Rows from block 3 of a small multi-label image tagger, named by matrix and row number. Rows with one number within an expert belong to one neuron, the router's apart. Each number is 500 + 25 x the weight over its row's rms, rounded and kept within 0 to 999. All counts start at 0. Numbers have three digits each.
Before each expert's rows are labels from the 100 images, of 14848, where the router gives the expert most weight on average: "responds to" is what is common among them. Only what is clearly more common there than usual is listed. The data: made-up waving flags. In brackets: how many of the 100.
# router: router (model.blocks.3.mlp.router.weight, 8x256, trained with AdamW), inputs 0-127
# up: expert up (model.blocks.3.mlp.up, 8x128x256), inputs 0-127
# down: expert down (model.blocks.3.mlp.down, 8x256x128, transposed), outputs 0-127

# expert 2
responds to: emblem: no emblem (73); three vertical bands (68); upright cross (27)
router.2:449513504502476498501512485524459529494459512517500562487498556506537494483526470507489502494505475543485511523486483481505516543513501485494540502521500497460534471492442488539472489496480504497508478477494520519552464492483441552520522518482485483524514477498473558529541483555514497494459534517502506476511523523495531504467481491505456486472487528509485482489522498493518487476523
up.12:497500469519486502500508514482500533477501500500523498495500464500497500409660523527503484493501532485486501497500498502529507500495500457498499505539498480536492481528477498495498492516492502500502500500500503498490499499500530433501498497500483519503441505502468501496535538489568476486500494509471442485499500472501500499514501536501501501506496496570458451549497500503501511500500
down.12:518529517485495479485501491498513497439521504504437527423494502497497513502559510543440510463507505490475557482496500457502540445472500560500499500474477536509496471499501505502523486501509474506519506563489507508500494500510492512513498490517493499533497517500478461487500522501502545497491493501561497500494515524496550485592499499506501500469550429500497515501498530500503474508513
up.13:480510511539501497490499527491501497521497499499501531514502491541513500512499502481453497503502505496575498513473503498500502499499501508502376498500457495404499520455497556489495502496489499498500510501499486495518499514496478501390490511501497551508500510490589524499493502520512484535500490511493492518499497503469500505497466487500497485513497493511503554445500495501515533485501
down.13:499501502499500591521501492494496501500490409500520519490520440490509443518499519517490493500471504545492551480503501466507540547502522498520504486508513511501483510513508493501499497510504501500481489499495502499501464504505513500536500502472499504501501481501500497498494499472499500514504509469555538507499485506504500501506543502498500491404521519529437497417497487500509493520458
up.14:495504502499501503470507505499521493491507467498558508484500451502459496494496504500497494500504501515502498496494529521512498511484474520508512492481500496495550497524519544509491500517519490508500554490493506499494592521500494497700504522499508499476511497500500496506453500500506425474553497454513498501538514539510423501500495544477507500502485493497470504447507473512475512501542
down.14:502506500485508471495470490501490500496500504500498503512486497492500502499490487496492443504512498520497500502501443500511530560531495409534486501501511499487428503493489496503499502500502506515524497470502454415484501483522487504484499502520485477496536499500495502489500445499501457526503513503480501408476477523504638500522483498504511495513532498500561557474498501495495517474496
up.15:515499495498613502556505508493501500491500610480512500490534475493485515484484475504538489510552492498500495470526497546512509505503510499504496498501554490500499493439505501505477503443501500499479547462513500503491495496501508462486511577416507499526506499499549474499505503517540511505531500507498505510515529499505501500496496496495497510535500501496510497493494517524520514500521
down.15:508506520493462490516500497508497503518498426506559511499499493500500496502501497496497497499504483512485473495412513478502500497489497500499498500506487459533488505499492499534503513513534500493501514504501453501507507501500511469460500404499508493507533489510499499502499496451509500489501547502501473523519479500500491561501477498617384516451496500512530506505498458500532474497551
up.16:504504472503503497500488490513500498482498503499524500498492500576514495513492499492491493505514500500500567500499526444501435475483473503504493503502500519489491504478479510493526518498510499500523499499505514497461511501490442512495499507515433479507497548508503472490503490503492498501481503500533502488505501500496500504465501498499498480506492480500499491491511498461709503504499
down.16:504472505502504549505493514500506496500487512504505500516561501498476501508524500492498500471468503522478438499520495498502497518471500501503518489500482504505505486489502499502500501503515546502482501506507486496499512500502498486474504500523531500518548471491482527585500500481500509500562497508478495491509470520504492511520500449514535527504568494500500503529486499435296515501505
up.17:500497498549484502496499547528497501464499488500526497494504518542513495532492478428498487489504487481470510500492474504525498489508500498513473500525486485502510500501484496456499508504502479495492500541501498509494498499512537553487487540506503500479496500500492488545501482492505599498518481500489534518523495488508499497498517506422492479492568490497465565502518419499507503497492
down.17:480517498510513485500498498500497505503485506502501501513505500504496526501534534612507503465499517500490462503535440483501493538535500487499502520488524510483442557515504504517498509515450500509500474518501500493495497505506483470499482458508512476513497496500522461475534493502496444496499528481494511501436510492495511506472487488520499495529479500478467366509531499364501549526500
up.18:543477499509499501486452500485619498504488539498495501510497506489498499535458486502502499417496498525495495502507518510468493483499516500505500500499500518497504496511500517499500500501500358521503491494497501489501500504500515491487456501477494501428502504509501533499495494548520464500505501506478501500427502497509536510500491495544473499495484501512443499510501501489506519603504
down.18:467489508497493499500562402509519526494501522491522498494489490497488484412505502487458504511515499494500501485499513502488500502487495500522485503523501489453486505505499496499492510507475513499500502488502476504527500491552515512490512501499448496531503499521500459497534530474504508486525499485499500507491498505492400474505516494484537517559499494483544519412581507500485453501499
up.19:494482500500641555534498484496490502499500446490496499496494557514525469505497489502500500495500529489500483539497538512532488500507501500516506499515478491500481426500510466506501469517500499505482508500500489475498524505467505495498490467494472510497493500503572498517507506480498498499509500500499481500574490492520500497506524501495499427488546499483523489536508442500503635505562
down.19:502528505501467503398501501509495552491517475500479499505484496510518471559486557503517507504523458520566500500500519501493502557484485479501503500499500504514493506500507500488500499510496524549515501500467536503486495497522523504458501502516553417479456504486497471509490498487501499502424524501485512491407587500486494505475496502608516579524525500502507500500460477454449492498500
up.20:450496501482601474588509505504503471499533506500489515509516398499502509497499501505500500528553533543502494474515496490502517501507508467502490501511500503511498501496500499519499490500503509517574500544499501518467482500511476508524497473502503500520484485500485518500511500480529500527493500480500499556494447469514472547528503496496500517500466506518498495499500515503497527501499
down.20:535502501457501520522470493497474503511490501500502500500498541498490498494535515503517489501500435497500511501500500500515426500501532522505501499506510508521495566496534504527497501501501501509466505506504496493502493524502477497502503500506499629503444498500500501500489497507504502498500503497509499498479518521495531463484495507460445495514496519488507487484533500500487486497507
up.21:510491498475543501499497502514543500529501436496487505523521500531464497497515499513456494495501502504509501494566501492499498553505544499500491485382503503502500529487480512512500500509506503499509508667526514498499544494512491503499565488491466501501494500507493500481416524500502499539481493503500503538500502502471504501500529478501501495497507513502500498507549554496503502503511
down.21:508532594500502500497496465515483566501500523510496500488495500503525497474501500504682505529501499501517535497499491495502505484485481514484500492501505487500515496505447517501541505500513516488500500503500516462480499504497485531474497491501508515511522500502501410495529496560520500504500500499523551495504495523501506501500497498378512498485500441511500516491495496490518495512499
up.22:504503507523490513499500500493507510510501500497516507505502596500500500369498489489504500503457500502594544509471519498499494514502501494508500491500494507502500575497451487614498503496499493501511501494499498495505491506483438499500500495497517500533501504501517511478501485528474499499500483492476518500502499490483491500504473499495495500498484503501500514493495501505490499471504
down.22:485490498510514503500502540500469497513523500531499500524491357500511476494459503500578502505502475501496500500494499500498478519537504457496498499497445519494502501497434570376565497496500502499498500500503496500499488512498510509580505507510563491500482501491503470458500501499498505501523501504503499504500502500503537508485504500499561495508504479502500500442537493506487500500498
up.23:499510502504556491619499464500496503501521497526500496474518499491507517500492499499495494485500469509615500484500419495492503500555501470486492502528518496500504514493518498503514496509499500493496525500533465496510490412500483494546486516550517489514502465516511585510499503498485525521505497486520536499532450495503512515500500496496420508502410477487526504504500413493496496472458
down.23:500500496528508476500474502496502460548502485493501500527500590500501605482479503481499452484493502484501532506496501497502477485500499498474499473437498541496493518481461422557512498510505510499492502467500494500500483505529490499499495497498496500500509468502539500500501498500506503498500500513466449508500490462500479511502498500500499500563498506478496507501505497492500489501497

# expert 4
responds to: black (57); many stripes (47); border (44)
router.4:521465537502471478526506510502491523533483503487508504493504506478510525542480495518536474496510502520452500480524483489479554487535511488483483512489487541467518477517467503498543510504534493515506533507479460493508472526493469544518475468455533511517476491516521490470532507472472436491529455502475492504507489465519495479483498480519491494466474513511503496535492466502501437495512
up.3:490484502498491500498562553556501508583503519501500500493499500500501501495508500536499504500492500488500500510502492506502501526482501500500517500491498497500500491498511500611455501502427527517499518471499499495490500519496396525531484498490510500465427500500490600487499500483493540403501485509500497502499499501500506500515526508499502500503439500498500504500499398489420531498496
down.3:502500500499501500500502444472499506357500503503500499518499475507501505503504498485481470497504508500501473499496491491502497499529496500500497512499555495502504545498493499434497505494500501497498500501499483486504524500501606463472505504520441498531474501499501309497511500499529500574502497515479493488480506502504530499497503499486489523499527467500509506503489550500509495507494
up.4:525511501503485521485500498499483527533501492492503502487513506501535513512502499520486508488504496497597499499502458498500499502493499499502501500492437494505501551481501457507500462538500499498507505499469499502498500501504518544406499493501454501499508494516528496491495503494430511500502515500497495500488499520496500505499486513498504497506492499500507423504500524518503521500478
down.4:503494513500502501505502499522543498445500499488512490497496498501492484522497499452492502523444495503441502498499501513475521500510495513499527485496501500505502415507496550502493534457503503497500493500499500496500530502491495492662497499500564499500498500497462501508497495494626501491496497481510500503508498494503449499500518500498495503498517509499500498503503494509500497501500
up.5:449539499504531499408525507498472499519490500454500551497493500500499506470528500511480524496500497524501500501484535514579515521531526492500520470496500500503494393502497503521492522509491505489503499492500531495505501482475464500497474496497499505514463502484497499501496486493500526500511491502500499502503491499506497500532493558498433500500500503503482529437497515494459478502422
down.5:497503498500491488498493487486581507457522499544479440500496531502491498508406499498496487492475503500505462500511503499443483518500504502478502498506489500497489625495500478494520503506506495505501496498501500495436500502505543499511506500499506490500505492498491469502501499558500509500495515500490504540497521487475501491502501458486538500524484496497495491525501490507494510501500
up.6:500548508503500543501442475504502500500447502512497503500489478496490503503502500497519541504500503500502503505525501500483501500509500459494503491517487464503498494497536501507501500500501499493499506499498508492502500502513467510478492490468513500493494496500493512499480497484495498500488507498500477504530504513496503500506494499495479498504500495446501510500486501498509487500497
down.6:500497499501459500499505500500501497503546496497531501485503515496530497498500483500420497498510500501500488485504501512482518500497500589502498499483500517490500496499473511482500506499511518502500458500519506508502500505485526497499501498493510504486498500508539414500507501502514513500510488503511515500501499502496513502509498494500486500500489500544501498478490519505482522500504
up.7:512507513380485499500495499527509473498477499507499499499501501500500525498588504501542501502499493497496500513530495531456497500535500502522518497498500498514495493500500494525454520501567501511506490484489500504500496508490449515504501531548499495501510501503520501499437481490501528500514500496501511503500505495543502499499501490527495500512514499490424499505491593452499474514503
down.7:500530500524492495504500505497492523513500481492521525501500500500511481505421500502411503504503588499495504501495499458605505494499511500482464499497501498510498492510502497506508496503500451493499501499500497500498502457500552494494516440497501502497471501499498499501544492505502498477502499500461466461498497517505505509483502500456494500497501514519520507490503443500496509495501
up.8:515522478501498491516490474506487551484465526488584498500472531474501496517486510424500500495489511461551487492513502501499512474500494505473455499510491498519507520499548477499508498477504452500431513506503501511472496501500504480500529498478502497524472499511498407477437495465511502504491514510499496500491521520501462501492499501471487514461517486498514516500530525533504512525493
down.8:474532499513496473499486507498500463546500501500320500494493506503487548475477492533499500495512486502499521465493504500502497513466508501502506494481505502498506496500496508498501500497501517500543499571500504511485471503502502497523480505501512499471500506507532730507543497563495499497504501500499498500505485500499496497510517476505515549509493500519491500501502488490500503500525
up.9:498502500506496500502502498490500500500502500518503548501500498508491552523564525500501556523498505491474421569501499498500501500381507480500500500496500496506492501494493576498489518501545498502499521450497500513494500501506527516498500498500500503500501495499490501514543502501410499416516517510499504553524543481493501481550501508500475522452521538499501499499500495507514502501502
down.9:509474506500501472471496490528471500501517510486499502500490497501507446468461510497502499421495500594498500500505494503484515500616504511487494501496505508508495480500494491528500541499503503500500460523499506487495499513501466515489534500499502497499495497500500483498499502524635505572486499497516500462496504448483500499497484502500528521573483436500493478497497503501500508500511
up.10:509540520525499505498497487498465541493515535499503511473493491490483500589502498497499500472439492490483504522529508547486500498504499496477557508502495498488512490476502500546499509471499479520550502509473507501520486497490492517482470516479463490500480498499468486538497507494497498561444488448530502513497514515504466492503427486500425453506492531489490523543499498506524438503498
down.10:468505501500475500502497530493506498494503400502601495516499507530505504497480510458469435528500508499510496485499500500520500508516506514501498497533499508508526476475514517507487501501492513504496499498499496476501496502495495506485499456498500518496497518500510486499495497529600498500502452499497500484489531525497503500503522526502560514500501454512477488515455469507491503532501
up.11:490497499506508508500486495500504550516498509549494471500500508499501502499500498504499498487500557490500502495501495501500501501540481558499500509498456499500486482485499487566500507501500504473497491494501614500504500500509509500491503501498539450500552521501500502496500505581499500499500519504498494536500500498501491448500496499498526498525504500495481497499501499496504586500501
down.11:516489499500502507484491499475499456450502496492499506515478490500502525495485469473505526494522504500500500511484542512484491494448510498500479517503493516504499480511525524372493489496473457476503500492500433509500503500501497501509507485474506501500498504500545498501495497509497507499506500490512492445500501485495499581499498516562495509489497534501508501498478512529500479499509
up.12:477484488503500502482493510506501497502498493500498491500489551513501494580489507500500498533497501458497499488508567494499501500426492501501626495556509500499492500430546480500499450489504498500502481503498499519500489503500505501498501497497498501498499500478500501503500500501505482499543498492517500500499489495503499528501497500477499483498483541500498524499491509492499510501499
down.12:498507496468498523549505491511512505510500499500596504502500376498506518461495500469501500463500463499500507501483471491507502500533497495500468500424497504498497525543436527499500499492519562499496525515497500497502496496492503500505496501516498499502499501485495493444492497501468549501437500497500472499499508581501500494499539482499504560499500451499500499499498463542485497501500
up.13:497491505499507498505500517486406518500520495509499498501499512506479455498488454424500500499496477489444530482500504493503500514596498495471495500500503489501493521500358503487548491499500501537500501531505504492500500498535498485467499501460503499501514491499492508498502516503510500499499496607507504508585516500496506523501494502489501500500507502499608533552499521520500499497485
down.13:498505500500489497503491494501638507496498501501542500499500482472499516502556502552511499505498501490596500499506498501534515490376499508503500503508506499494502507497624498500490500501498504468473491470502494501502495496503508514499502520532500502497495492502510514490496499488461500501526499483505488510488511501501527501488501494493528496498499497501391507451495500501504529493464
up.14:501518497489494486510471498497496475492530500552500487502500501470501501500499490567529495493492524501500501474556520500501504494490507500500503493472498500559500541503506399512500510498471588500502500503493499460493501493503500506500503508500481513448480500500501486501481491482499543521529502497533494499516499501505496492491511501496699500505498465500556478500504576511490504500508
down.14:497508500490500518499511515500494498501463513499495493501524500525491510477502486432428505500507500500504500506488504521513500499500501501532501530512500490474496467498474573472462454506500451501500490498499469527498500484495499493496501481499499500508501501498510534499541504511498466474499503490484500500483501445499535503502500498499363467498500520500454497500548463505500515500499

# expert 1
responds to: border (89)
router.1:475482504491480521530508503491521486510538501491492478459481547516518521464548523475481544575503517522522535491480479495515450490475525464516474519535520503481480502490454460483488526511503504464497495501499472455465509518507538472457477528530483512504510497483482512445508479459470499542453441503503490491504482494501533491501483499521516504528509488490497527461478482498523526486522
up.8:471500500488526498494514500496494502506489490514565506528498494499471492497460503527498491496483538502500505473502502511509431500506495500492486473449452500520462501498526500488501500500507500499499509509519506501493508485501504502380499499500501502501446500500481500495502508503501476517500481535493499506490494485500472498506553498451496501503502506472500500500503516512499489500506
down.8:515501514494497485487516510488485518508497509552503504501407480520494527499493474500511494483517470503511465507511508501502502502513532512524498501502514501503500525511496500509500542464499503506497551512501501487511500500495498504491507500550494579447513453501497496515485493526497507488505488516501500488518490500510506502398483501505514444570500497501501500481468486496524497499496
up.9:420500525500500492521486534473507501507504500490662465496500431496504474499433499471485511499480500500629472478500500499494500481541505500501503501494518500496501555503462498501500503500501500499499473499492499500502494501500496495501496491454513464537464502496493512494499516499499499499452505539493492488492468507493509500503559510469536477512487488506539506499493500507497496509493
down.9:498500511477498504480489500502500513505500504511371464500490528501488510510525499592508500475500500502435479503497487501498537522538502526501490552555490508480497503514520548459499492501470512500512505464501520501500510503501517501548505496500496519500500493500499488509502509503496481469614504501495501500509508505500500497496511513496517488500500499477493500500494500499499503497479
up.10:500500515499539501476512501497494517482490506498500500501496522497503500511512524500498509533488500533510497497538499500481509536510532491500505494495467511501500514509542509495514495548510496512500502504502502516525533408504501454499500491512513499485494488492497525488437500483504442489512511528501504500516489502445462498522502508502489519520498497502511505499498532563495460489499
down.10:500515482497403499501476483489499487497565506500539494499514502507503505507471489521529500488500486528504497503495498513528503500496506506542506498542499491475500541512502495502462530421499486493506487494501499510486497499520496545500518501530500514481499574500537574520501498500494517500501501500533510473451544489500521550503503527501491506497499516510501567501471497497500507503500
up.11:473496509473436534488455501467486492507500508508493528494474501499470474510525508500500500577475512499492496498499493526500490503484496504495509491514505534500501465499473503444497500501498500508497529463518520488475500503500501499480523496499509498500498500500496489502523502493505492508499500502500498483502558500483496500497502501501498434501486492502487503500506490502486528500500
down.11:498551501503530496503526489523488502509500464504511402504514503507486492505509475512432520459507496520464514497499490500485472503486500480508516489500491527508498500441486485501499504495518487493499506499498489501438501500492418504497507499495507500497519490513494473502545492448478473522507446458493497540544501501504499499479517524521489533493505541492552483499490519499517494483496
up.12:496510453483514477510501496502500512502509489499498506505438499504499493498503502501502501508500507496501500506495526499500410476501575506487590494518504427499527521501499495477507508547511485475500495505484483471491485507501500501706501515508513500544495489499497502480471504500515501501458499490499500500506517499502500476533501511499489501482501501529501495500504523504469514534504
down.12:499503508500500510501510489491502503498455466510518545498504499504500520506489500500503502485503499500508501500502489503521515496466544488434383517500518508484513503500520500484507501492500504494539499500504500530519507501496511533278491506505499503506511502500500503496536479495500518417491487498499501497498496512502507502531491492538494508500534503491500526504517477500499502497496
up.13:502503469502518478521500500500505521499460500494518502492483504497622493493501541494508500502482508516525494514440485499493500483561498510481531500490500504529495458546499498494507501506521499500504502505499502498497470503500483484505513499500505502510495502508509496525513601502472507498456502497502501469494471525497499498500495500448497501499521484501500505505500503547498500501498
down.13:475486500500550518484476406498510501400468497504498547539497497504476501512498412497501502504516520528502446501509493501513497500490606501506500500496479510451499499500525501484490495499505549501555495494502500457500497501507496499537511497489493500511551500490505475500500480495548476489489513503497501500496530486502500497506501488487495523498507501489560487500475474477466501441497
up.14:520498501495523499498459438508486521491487520500501514514551506493569504526437466428490500432500480499601501493502495509480502502475448500495497502495500503506506576509492501513501484500502503513489492484496500509506501503493499489498519497497500496531501490484486507500507497471501500500504500499546515540499543500499498435501332504503514485499497530507512508485500510490500502490496
down.14:462502507493497464504493500500522497510500491501497435497487482502502503500496499466487495500497556475499508519490497532506504501504527521499445503507497585499495432501549475481541496504497499493502495483500478430521490496511498543500505490469490517506519497511500502500506515515495468499528498501396499493544476488470501506464527508500445499500492466505496505489501526512500492526500
up.15:491486514462496517521460506493466490506506474496499518541502521494503500521461502511496507510508432499501493501499499492511497520602546507401481453509496448486500473500546499502513499500498500489503473453520499500498488524514548520502494502487470533505509521517492501510498504499558497539508481502469461495470507539597502514504513500454540501503501500521521501499502500488500509489531
down.15:512480498509507541499499511490493491499500500464492439493496456474510516500493495461525500470500554501525506490500480495500464483497507500479504539505440555492500511496466517465561491467526500508481505502500494482501577493481502519468484475501507502502499516500511495496520523502468500516494483472510501546509491489500507522502504500497494492499479503502502528504512500498488478528512
up.16:515489538498520488525505495516426521507502499502513505495510503500474527491265512479500491450482462503496498526521500500488503495510547473496501563500490498498500509505459440514509510507489500473446499494500504487499499490492519499505499530488493454499492506497518516496466498493543498500496510522499500539500493497504542484485500466497505500500511486509466500512499443479490499500528
down.16:500513494489500500509499508500516505517501477527497513500489492436528497512601500504504557514494500498532494511499496500626502501506494506493511509501530495498501506500503530467500500507500472536501498524500505500553466497503516539497499498500537499498500567544499451501511501504500508500521491511500500428499494527502506510512465527495537499454501498500530493455477555559591542511494
up.17:517497500500503485500477500496600503500479490500494542501517498500456491504495507513443462496484541524500510495465523500502499511494514501499508481565487545501477489498495502499481498511457443506502488508500472458500506498515509556500505500504500509505506424487435453494500500499511599502505508509496509500501504500500496499488498489449498501500460504499502592498456518502453495499500
down.17:522500508499499531500512489538441498499555506509519496495500523500514493509502496491515500481515457462502581503557428512501543492500506484498500517508528515488493487515496474500498561499506477458458492470511526506501487501501501489494469516562498465457488585504502514501491507498501417553512498505498513500504470513478498527478503500500487480489500501500505498493503503499513495459505
up.18:480503491496488468499490457430520521439481487500498488479500458486559500503492481504505504498499513498495512573500490487545504526500519559501497479500539466507500555503508428507518504494520453500494450523462487512500501509499491486484494482501511500501499505483500515508504496497576531503506507542507493500489498500512495472507498616503504522501479426500512450509494505502493500473499
down.18:507510500499495515503529498499475489501539498499493522502556536505490500497492567494499512566498535528482435521498493499504552500508501490487541494507500500547501499501499542501492502560397481501521520499498509500483494505487501496504501499505508491507496500501502503498493507501471475501471525495615499498493538497510499498500526461505499504490495531501500497462546503471514501500516
up.19:489503521487562548544500498502473500529499500500514501499502480499547512516320497505502504413522467537505500517528493526502501501518507515502501517501483502413497501489505523502501501502500497500504507465500467501560497471512523498486498502501498483479500500503499524497516500471485473501501500491500500490500501524501508457486375500502500498477539502503477504501500499499525491500500
down.19:437505505510438491484501496482488548492501493501543500451500501506495531505486490476498497504500509487487493499487477460502519502482518492508575500490510500500491500499504478501521500497498504474538518513500490501503499499509538502501474504497496509517516530501503507496488494512508494472507504584499501501512476497501500488500460490459498500456501453498511502500507494538478530586500

# expert 6
responds to: orange (75); brown (54)
router.6:468516503460502496474510513497502546516458499520538512502442494464471472506491475522484513483498516506488480452530571493500548432486448487505490470518492504479492470519458507463487495497539538473505495500496494468481504506481505455469514494478462503474548490454474512493514496474521470456510527496509543528503486508470486509452502507487513498489482514431492531478513491526476512462495
up.8:501494513487504501512501497505502508497460515499514499500508463553513486446541500488471478538497491494525521508501500506497500512503497486510499492494509500485509489498502471500408506499488574523497500497500491500461500487508516499503483492495524495505499498501499503561444497548510510499484498599512500497489553500499495496527507507512485502501528512495500500493485494501493494504498
down.8:501501483502500499500506496502473493502499488479505482507479499501484459503487502557519517519500484500503532526500487501572474499499491503469493494503478508544501448510500499546505465500509495501501499428497513496506500500480501491500564497503500559501500501538499488478500487501498514485500499334490478497520502504499474509388505496499490500510498517492493497506521498499501517494489
up.9:500493501499488502491501546534492474496500480512497504495484496525513485515510505523486502500499547481486451485507500498518501501499498501493492544524499496499495499497532248499518506495505571494507500499503479506500532503496499489507499515597460517508520494514504501491514501501497494452498515500502501500498484484446500515509490500500501496498500482497457498503515523504500513494500
down.9:523487500500579500500486484483501515503498469495570500500484491497492500502496497528483489484500500496480519500500525509481515483517477499501509500488514500499500495502480708499500500498489493516498502521483506504496504499509499503426500506411500500506458506499498504498523480499487499519509517510479489500522500496494498502473504500504503511536570503499502474492503498502485498499512
up.10:488502499500445481499495503498539498487496500495498500500508501501499499499462415500498502502508504498496493486525530510505503440525507483514500495520498501500503491534493478556479484508510540499501504517513558487496521491501498547512482499488491491504492497495516519520507501523498501499517499520496537524439501498501529451500501646499541565488496505511501415548499480498514525423524
down.10:502495501503500495501527504520495503505497506501579499505500510498487516491500500502444500487462501500506500498505496502495494534499485509498533473491495496524495517516498516501416505516490481501499504474499502498516510504498523499502550489498548492500454489471507499522498499503443487503517501500579485492508491499510497500470505484498459483503505511495500501547503536500493502526491
up.11:500470500497501501498555500522501529585512498497531501464505476512500502498520660590548519504532506511501480508507490499501468499505453470501509498522507500503520497503518505501486500496501493445500490500494508510502511490499505582543494496500499501500497502506504502500498499490492505500505507480503518473524500500508438501527493501503502498502500506497496535508506500498497496488479
down.11:475499497500493500505496558496605496538485495504361502537503513510500500524391498534487498497517474496495513499499517487530550500523534492520502493502501506500486502533459492497501500469509474514501500502511497500500501501504501501500500500509500501450471511521489550501507499488497504464517498500489488500510495500467501501501531497545530505499499491500507521501511501498499500507500
up.12:497502467511549506500501501504479500478501501498564410521499500499487521502484508500500505472501497488477503509500501500430462503503545460501503501486468500486511472499495561501499500525505511501498491491499495500481500528501491507499503520474505482499500530499499500511500468478499502536569494528420472487481486497532505497483470500443562482500509501493501524506500501499491497516494
down.12:506502500497361501494504502500500501487499475511480521491500500479564480434515505523478500499506499501510517501500493475490533500474502501499508504514548516505521500500506504490500498500511490521502496572500500490487499499522470499585496497557503484499501482506500514498503500516568499454471499397504500526505499495499542498500500500519401517489501515503481403502507498524505499509489
up.13:499459500503487499501506504492517473503500498447517577555546516502504500461507509503512500506500501500414504492495499478444514493490543481501497504487514502502501499498478512505496475492492485629510499500500508504497497500512507500496485506499501503501636562503498463499496523503505484453509499494508500497473494497465509497502496498506551506494515479504498507499445498502497500495501
down.13:521504509493499492500500521558495509502504500501484456501502502488578500523501501497500550490499533499638500497517497552565496501512437470499503501525499499498495502548486534499532501488531496470502511528496485512500498482467499500458522505500523456566498513510500516499556531502491500501520504498504501495505490513500402523519501509494495508499510495499499500500495501514502534540502
up.14:500503595500465501491526489498501475500500461508588499497502428502532496500513558508489499500506499497510500512465469549491481499536486468500494495496502496526513509496487501527507496493499492499487492551487408500509494494502483563505499518544500468497495487495498497506511501496500501520478496380500508489502502513543447532480507490503507531501500481500502487501472515496439484517504
down.14:500501513507621499499504471413521473501501515502481498475501526507498498506501504517500495496454499501498499500503501499507479498517502503500483500500496500465500512495562500467501497513500492491500503505499505500497497497506500499506524501500500500499499500502434512495500495491539486490504526528491507508500500508479495486503501494490501497465501500500497551499482502500500500516499
up.15:500499511502510514546502498502504491456502501483499499491501498514497500529470552496500514497500480497502490457510501472499520505501521475501501525501500441477500500517498489499500509499499502500499495560483467507507500526502422501527511595497501507540498488512495541493500500515508459526500526468492481493503509499505493497491492519515318497503513500505510500515500484517500499493499
down.15:498500462514485500486500514481503500490497504510626511502503458498496494482581500504501500521498504500505500503482504526499510570502483505500507490500495501456516521491496504501500503500540504500512498509498517467500499509504501504474504394497502479466500500500511507499502502456480484500504499494502542518503507512480544470560536480489614502502500499500528520501496559463500475498517
up.16:474501509510540500496498487500502560497548499593508500503511454528484506497484500383530524497490496500501509503500499493458431494498526496498499500488499491499476495520497496493497523489511489492502491502499496501520471497474422500514509560431497502513515503512497437500501499498509500499453450466502533499500504485522486521495497499500501499594501501503500504506502498484499499524500
down.16:501502499510439404500496488496481482495489501423503520485540503499560523497496501539503509500500497503575471504503502485444502500528505500502488500497508495503485505496500500505504500504493472500502499500490500503488496493504517502497489388505493488500513505481506498504510521511499500493505568530501499499485495482495499502496508517499532506415502501500501501467509500509501497497504
up.17:479491470503500500470494457498504493501509457508503507457497511494491496510651500506498494491499387501461499483464491516489499500476501476501495508498499503500508498496498500512475558497500489506506475501498527503483498501491523500430462509513502508505469522501500531503502499497527508500502499496500500458496509477498505501500468500498509515501492505495499521502501499504512569528505
down.17:502516520507536499493499496480502515489484509473506496507500499500501488539481481459501494501491668518544449507506487501490503500494512495506504500511482514499504516498500490500527500518501553496501513495498497501497503497494486499545533473500501492531584487501498431500519499498516500516469508502493490500493507506501472498459500503499499499475501513507510493486530530511503489493465
up.18:500511557501492524499518504501500500349503509500504504506490361499495515482500538501502500500499501486542503500501478502501497500505499496497486499503502488551515504499488505480527497489497498510499507496574494522558497502502514500506419500487499538498502500477493442502489485543478514507497503521360500503510512502518500478524455485499501496515519502544497511501501499485499500500505
down.18:502510498492517499499498519645508499629499506500555484500499538497460500466494497500482500521533426443500508511500500499494495501536506447525493501499503500504496500498508505529498500499503491500504450491415499493445497502500502509506498492501499502500499508500479508500558499501557484502503481481496527471500479496512503489499450516508507496484514494500511496466500450545501474542506
up.19:499498492501462499497500509504515538506389494536500500500501500505480500499499514499501516480501500503539479507501451495507508500501497505552543500497510458461500494499423469561498481478489495447500502553497498503509499501520498452534499487500501498503500498500497490509505486482503516502495519461502493500438505503496502514539497503493494508503499500553522506499507500500501508488500
down.19:503439426490487500514504411499483479502509499495497507504484528500496500538443463534500502554475492502431499494467502588500502478517502503495499500505489517521500539549555501494503509459501495513503486426470471500499504499501505501490478509499506499537468499522445503492506500494516500517501511499501500481581501498514509501505497502501513514506504501501536499501501500476499461498496